config.yaml
input: "waveform_16khz"
encoder_depths: [2, 2, 6, 2]
eps: 1e-08
epochs: 83.9
lr_schedule: "cosine"
Rows from block 5 of the audio encoder of a small contrastive audio-text model, named by matrix and row number. Rows with one number belong to one channel. Each number is 500 + 50 x the weight over its row's rms, rounded and kept within 0 to 999. All counts start at 0. Numbers have three digits each.
After each channel's rows are labels from the 100 clips, of 14848, where the channel reaches its highest value: "loudest" is the band of the loudest frequency at the time of the peak; "top examples" is what is common among them. Only what is clearly more common there than usual is listed. The data: simulated sounds of rotating machines with and without faults.
# convs0: first width-7 conv (encoder.blocks.5.convs.0.weight, 192x192x7, each kernel summed), inputs 0-95
# convs1: second width-7 conv (encoder.blocks.5.convs.1.weight, 192x192x7, transposed, each kernel summed), outputs 0-95

convs0.139:499499469548398444518504503501521545503484542549460569516514516502429494544564515517623496457500511478566543556467471562484526353485358429448434491569512449581492469512461442467456486486546498493548535477483451484500388502503536508451527541466486534509503469465486530526508456403590493512
convs1.139:520480543500550517522546574467511487473514451564459578526465503497495465471475431485519572522478449454511532493495528479506408650540603485429546511459420514464546440461499597581591566520461510578472495497476587494537395594455461556495485487494396488497497504469554468490475470542497490428
loudest: 2000 to 4000 Hz
top examples: turbine; thin (high-pass); clipping; text has "clipped"

convs0.151:477597453487540482492554432584545474518528483446522503490549550418484544519468549518537522493482494449516592401501505464480441525464626479474512473590530495399492536541521479523506495466491500464545514502502478536385523471570493540464535535522420484519526532476507519445501510543489385505
convs1.151:508438540490440494529484578442496478473473595480446487483496551417458513550533472467453496507473458440489467508522479474452583470444445425539483503541558450598586467526482443344537562418536487524463577443419517447520605444581560565532507483518535571360549471534493535488531558399432506503
loudest: 1000 to 2000 Hz
top examples: air leak; thin (high-pass); machine: turbine

convs0.188:512529508559506437503389387408468518503468526524518510506552482485484476496535529464527492526492523493486474498492497480546463418460440445406493462466287416555517486540521338524501410507494467484436504528516496491365478532434442537421490481512525451496420476470525549513498491429511510482
convs1.188:482506562433432540475589444411611443479433520561472521479571477424463475519438524474447553561489348427535485495468436526520564587466542537483550457500451417482523426506450445432645592462426540545547520475495498546523524463499516563551507502478589491534559442554510469438513499458473524513
loudest: 1000 to 2000 Hz
top examples: thin (high-pass); quiet level; conveyor

convs0.142:501544588508500475505455601549543457461467523544514578523464558529465464526542456475471478571550525541494490527524484544471522521326526472523550509548546525474544527514487473543563548533398516551477491429524432552415515511543498518476525490507507519493460488546465512538566472449512510502
convs1.142:520523544495483501539596385468541543503495524507508470574492540528515422381562579542488523535453484541490415501427434538498480506551435546498574517477549488483463533392479440511502478449512544466449396522434531619598473467555486634427491463445530476487513417460471440444494444544520548443
loudest: 1000 to 2000 Hz
top examples: quiet level; thin (high-pass); conveyor

convs0.2:541541543527501511504421394411499602514503519515482520532516481448494469473530485512521531419446551469465499560375467480498464522534457476502528551503465419445539493541490509509538403489507489433500481497460496492513538535452544479491523593501490408417324502549571552440550463432470510576
convs1.2:495410568501409472487516573446477467500436562558471535476447477487464506496491442550450533559506406441398498533556505480533473533464567489528453498595468438547532494513479479415491619491395506557454513490451519490471512511506560539585583495466519578535388487534590502511464521610517495478
loudest: 2000 to 4000 Hz
top examples: quiet level; state: faulty; squeal; imbalance

convs0.18:473559543517451500521524526491506378473456459565517568469470504529429454526529471472459450556591478547471510595496504525541521507262506517492536501501460474492472520543551498533508575556373507569491435524484464462439538535525345494392545455470480493490514543557500511469520485509502566544
convs1.18:484479541517510499525564442506499575503493492547490536575495552526494439394507564477381541578400482480552429526430481533514546524628489546496611482537595441490474510425491462453552469515543613524471476483478488507583445472550407560429460505426546482477490438536474489480386492525441500506
loudest: 1000 to 2000 Hz; 500 to 1000 Hz
top examples: quiet level; conveyor; thin (high-pass)

convs0.54:509516561532445464483463384361495433464496520572530578435467374472475459551474480407427418527588514426524443514431374481471451461451424454507493466519458438505501475503526505497536492553422460462470484522480480479489510515491330547418505498536461539482454472443514518532470458488502554511
convs1.54:518488603474495485469519422401528525515440514565484547575490371471536484423496440449383524516475432518524487486520534499513540508559545465473622524515490445421511433461537373400630546505526545585530497499535478531500504504563369491467436491530542453411535439459411467508474518497474495573
loudest: 250 to 500 Hz
top examples: quiet level; conveyor; muffled (low-pass)

convs0.56:479495571479490398405473460376529499494512569440517500472562497516506473476455484477514387499469495521470465393506552497535510478468510512484501540576532462521457515466527536462460503535526553534382510481354481493511526522449411528487532517550522539485543482450481499563541526498437525484
convs1.56:487520580500505493492473481486495555432526444392519470489589528525434601502422478533532464442458448558457524466511533507568402499506573523507414536488455475460520561473483426568519547523507419513631497508425450487464530502330475503446466501493523495506534496527510448594545512532471450515
loudest: 250 to 500 Hz
top examples: piston engine; muffled (low-pass)

convs0.78:514499532565472523562421500479496425514539512542507515460472506498478488538530488399500475559496525502447515542487423517553581503306494541486439541562539503521493462491581498528563554501445510518548492462473412499432500517538359527360496512487489510472500534488570407418567514471545487562
convs1.78:470483522545490499431518522483607465501489508478466534546490571484477525535504570479395452550379478483552510493457523533481553461539421559455525504621463521512555483549497607497495469410485522434551493523484493534556468413590512483482527523475498459562516488537544761623404450477498492466
loudest: 1000 to 2000 Hz
top examples: speed: slow; thin (high-pass); rattle; machine: conveyor

convs0.36:500479473530471601524530422514491482507493443484579512528531494506494491469501540470494473473521548445518479575468537471488423506503450539543575541410501456549517511539504496416495503517522403473525538505482498518447620500575494545465498520503501542479568397511548546497510494609431524439
convs1.36:488566544475409409556476558509497445534524459531529510471508555519485551481473492519523489528448415486466482596474543471562542498465502475523461436383509518472576547534574569478522461605591525567525552483449477462413548616543475539503466511593459471569513398570522617506504528499574525522
loudest: 250 to 500 Hz
top examples: conveyor; speed: slow; thin (high-pass)

convs0.14:516531475440499513479477544418482539496497541550435473481540444462510531531518502501484536423434566483397466541425475496512497570514405506497523576470428423514556482542558545520537402575581482388453448478486543505478498554461527475513494512509489494497358441534519508503558512396483473562
convs1.14:503503557532460467478563514441475492545460442632493480521516519426476469467531473564475522490555450413431510490629485490498467541444571466544496528535527431442497543472462467445496563428371541579512532459434539548495500487537607550607556524503511508540395489550543484491512530608478552511
loudest: 2000 to 4000 Hz
top examples: state: faulty; quiet level; bearing knock

convs0.74:487485512463405508520517493503547415533525467525485519502552413497489481551494551535491493427475426557491430530443468479538506572542527584534535503451528386520456520553499528441511491530573399504559533512461516543517538511523548480525433516535477492544550477484423521566501500517358502492
convs1.74:537526456523522403582580548526490562518561504538571508513544447469456552505499492525448497458539558541451536515503512448578485401503441537402450512489516509515480533479462550399555528526486440540380576498548476517442478523543534490559490554559444438513594507610520508483464496503586519454
loudest: 2000 to 4000 Hz
top examples: turbine; speed: fast; thin (high-pass)

convs0.101:496444507482476589527292443395540462517505576463472540405492450533543539564558514529471543531443525511434520561524450540471497509487506535513583548427330504457548506546526468398487491483518532509400525388469518490374490561388497553509472501518439566442464484543536502543459515412437421491
convs1.101:500420546491506500502742460514511527491481403549529432576528493488551456493523482577464599513581485424489406539534518593442496545474542523593504498545546457463517552527402411493443580443474564555543515590437516477491515571491571559501552532468516473511453448545534504502487480644521606506
loudest: 2000 to 4000 Hz
top examples: thin (high-pass); compressor; quiet level

convs0.134:361459539551577504423505529471542494493317463515531421513486460459482472492539534528546499365511477524509453544539561480512337574509497507456495470502537522506532483505517481418536484545487490463515512556516497445534522474463526445478467531356471527443397456548537523466488542523505538304
convs1.134:341514563539444515459462455547452499500576510482547394348501488519538525477508560604491528485517479475516591519415383509581567440470508437475521449443504483484439474539491500477551526542339486527561474436495425491432502418546521434554474531400557519545544534610464473514471498494524422489
loudest: 250 to 500 Hz
top examples: quiet level; gearbox; muffled (low-pass)

convs0.183:523524561496481524437437457490548480493511506436527448501574520501490493438472514461520493482521412562521492412567379485490574523426481507424477550539522521540434531324504501530516525513507469471498524518476498538509534470532451452445534486523535511544525506481429492472566487490461494432
convs1.183:522511466554525486549431398505451533478544508480598458501572451458440609473416494511493439396528504499536503463526554453469467423499518487472456527489502626449528496492515466541572475514518489529564555527485468498494519451542497503513474500516494485547546519412515423492583537422498435575
loudest: 250 to 500 Hz
top examples: gearbox; piston engine

convs0.5:542551536400571537506448504467535479452531484501513422456600470448419504484369530528527445468494401406458471474521496458518507563524562556527571421422498446529505553527556489485568405354509607437504461489478528495459515522548493512488474388528533552441429523523484526541527554516511523549
convs1.5:549527619561442495506505513599453494541453474533447514531621516454539603500493584529505577519523510464449574495502554447566569379567533493512488484490536395449504448546543476459428565470442542650501573463458415480520486435485553477560564571437533539535489476549418480499582484496503524490
loudest: 2000 to 4000 Hz
top examples: thin (high-pass); conveyor; rattle; machine: turbine

convs0.84:530512528532510579472406465467485563447531380471435525462578561574594480444528490566514475507514521573540490588445510498497438521524454512529525595441490479455499529474430452522490537506516508518504427477547511500435494436456509571483440553549594500530471501619429526560541469436389548507
convs1.84:467519525523552472533536459543561471596486352482526491451660588610556540530489579565556539509480505539523422498524507530552441590505484541546480536480428375442481587531499398524498438502489455466475510534467492465476540564404477513465464474508551465466507500563476459528509503518444541515
loudest: 2000 to 4000 Hz
top examples: thin (high-pass); quiet level; piston engine

convs0.81:548568523480523436543502495535552369523491435517477505488459469385513470496466552507452403521494534546512548550584544387548539539467543513432490505570525483504434490487462563469486497478481600577560486537427508413449535506494435476373445478536440466421509551473525516406470605550532527522
convs1.81:583489486535481568565547547472547433537521546499494555569437553538460547540507568534407464516440550497495445535531516570485441471458401425504505492617492580506580433524475546489439497490507552480520559492463550488521492492508473548520584529436446511431486416483553615558433454551415499435
loudest: 2000 to 4000 Hz
top examples: thin (high-pass); conveyor; air leak

convs0.129:505532507479414477473514524469512550526521538511554459524518450451481486403449533425529508497502528491509510237520418514462510506563492504496510456533511499538482480334535492567492470495518504370426495483487507504503514472467487483513493351491489494495519420428473508530514551507563524525
convs1.129:514473556521524521373482487441526420494384444443533532467504579458486522494423557449484522448490495457510516481530481438466508514609489493499555500574502428419510422486487520442526578368556529574587528494502391488571430502543466458526569663463529502456530618510414513504462468510484480620
loudest: 250 to 500 Hz
top examples: turbine; air leak

convs0.44:508476561490612543534473419486521525513495592524564496514530535526496493535397488452477449570512450332493426420511488523530466548374491533473511489561501468501527532495534467493554496516440551361499534501460483520501525517492282535367581450568501439536467488512524521492544524479494522512
convs1.44:506472542507431507438517489405457512507417456461498497476542506554428590501435518423439531468474468523502502478533496466549567370513563504525496541531480513446512495543514427438510451477525537569418511519574516487523565575517328497350547523577531465481544469565520480475553509456479477561
loudest: 250 to 500 Hz
top examples: gearbox; speed: slow; state: normal

convs0.121:543425493587511510503483482496512517274551552493566556578572490501473499548560455488490491517519543481496429508303456482478523562492457430586518594497514524530533574515493444440457476546524459441555483472410481525483544505505399520408507548548478578527475481438538470543507392510516468506
convs1.121:576487537495461455505516516561506490635441470513512551465439463469450542480522396417519496498473419472481503503581517469504517433517499397426541478567503566410542405469566496524523604554439422564482542417611558462436479528618505471533520469579417469512536513531489542510489537489523508492
loudest: 250 to 500 Hz
top examples: gearbox; bearing knock; machine: piston engine

convs0.186:314534433456521639514540444479508525533442410471605477491498503535530492436518539512575580493483548533572538474567578534563494458520565586516543458472512473522551532505469481401518538403474471488560476556535521440551471546443536558434544503515494536378517418595527482452435478542475536490
convs1.186:429532502495406484504510487532458458571551407480523520495575572555521546514493482511506524509472506399539488504446387540546513500451450498559473491538468479508595559454507550548455455421541551521546494562498405463450534479541637538555515570573518565540536508533545486526462615514457500483
loudest: 2000 to 4000 Hz
top examples: conveyor; squeal

convs0.66:528545548554469417613524449476473536557460552467538492493476389463591518464585418497461484515537570559495506514469578526624546523581541520570527440473465585510427507553526483494473488461484405550472501499549554549564542561429460539491479460406465558541494508594540588424492499539459530500
convs1.66:461497570490509528466543503502439501473449467503516496457470508524676580495435507465458490620522477496439500539518637480560389464549449484494485367482539463547492486509502533505489525561451469527479529520486513495519345507505575479455572458505462460519570432502485546493552482515562543491
loudest: 1000 to 2000 Hz
top examples: state: faulty; rattle; conveyor

convs0.132:477537503513505425470405409545543475497510484475496525490547612466455499458480534479547495545524506513509500474436484440481453514465554470463519473532400463419527555497553446527557489506435443552514536406496503519243507544468447509462527521531499481540352523534539530521515570521504500504
convs1.132:456474553441421506496524499335595499479454540421474452463510568436490495526513499493443508547576423497492497450489449477589547466481452549542540531479510419548487477522471392385537518420541499500497511498453457506478559489517522574457509460405625513382533423550495470441550539441492546495
loudest: 1000 to 2000 Hz
top examples: thin (high-pass); speed: slow; conveyor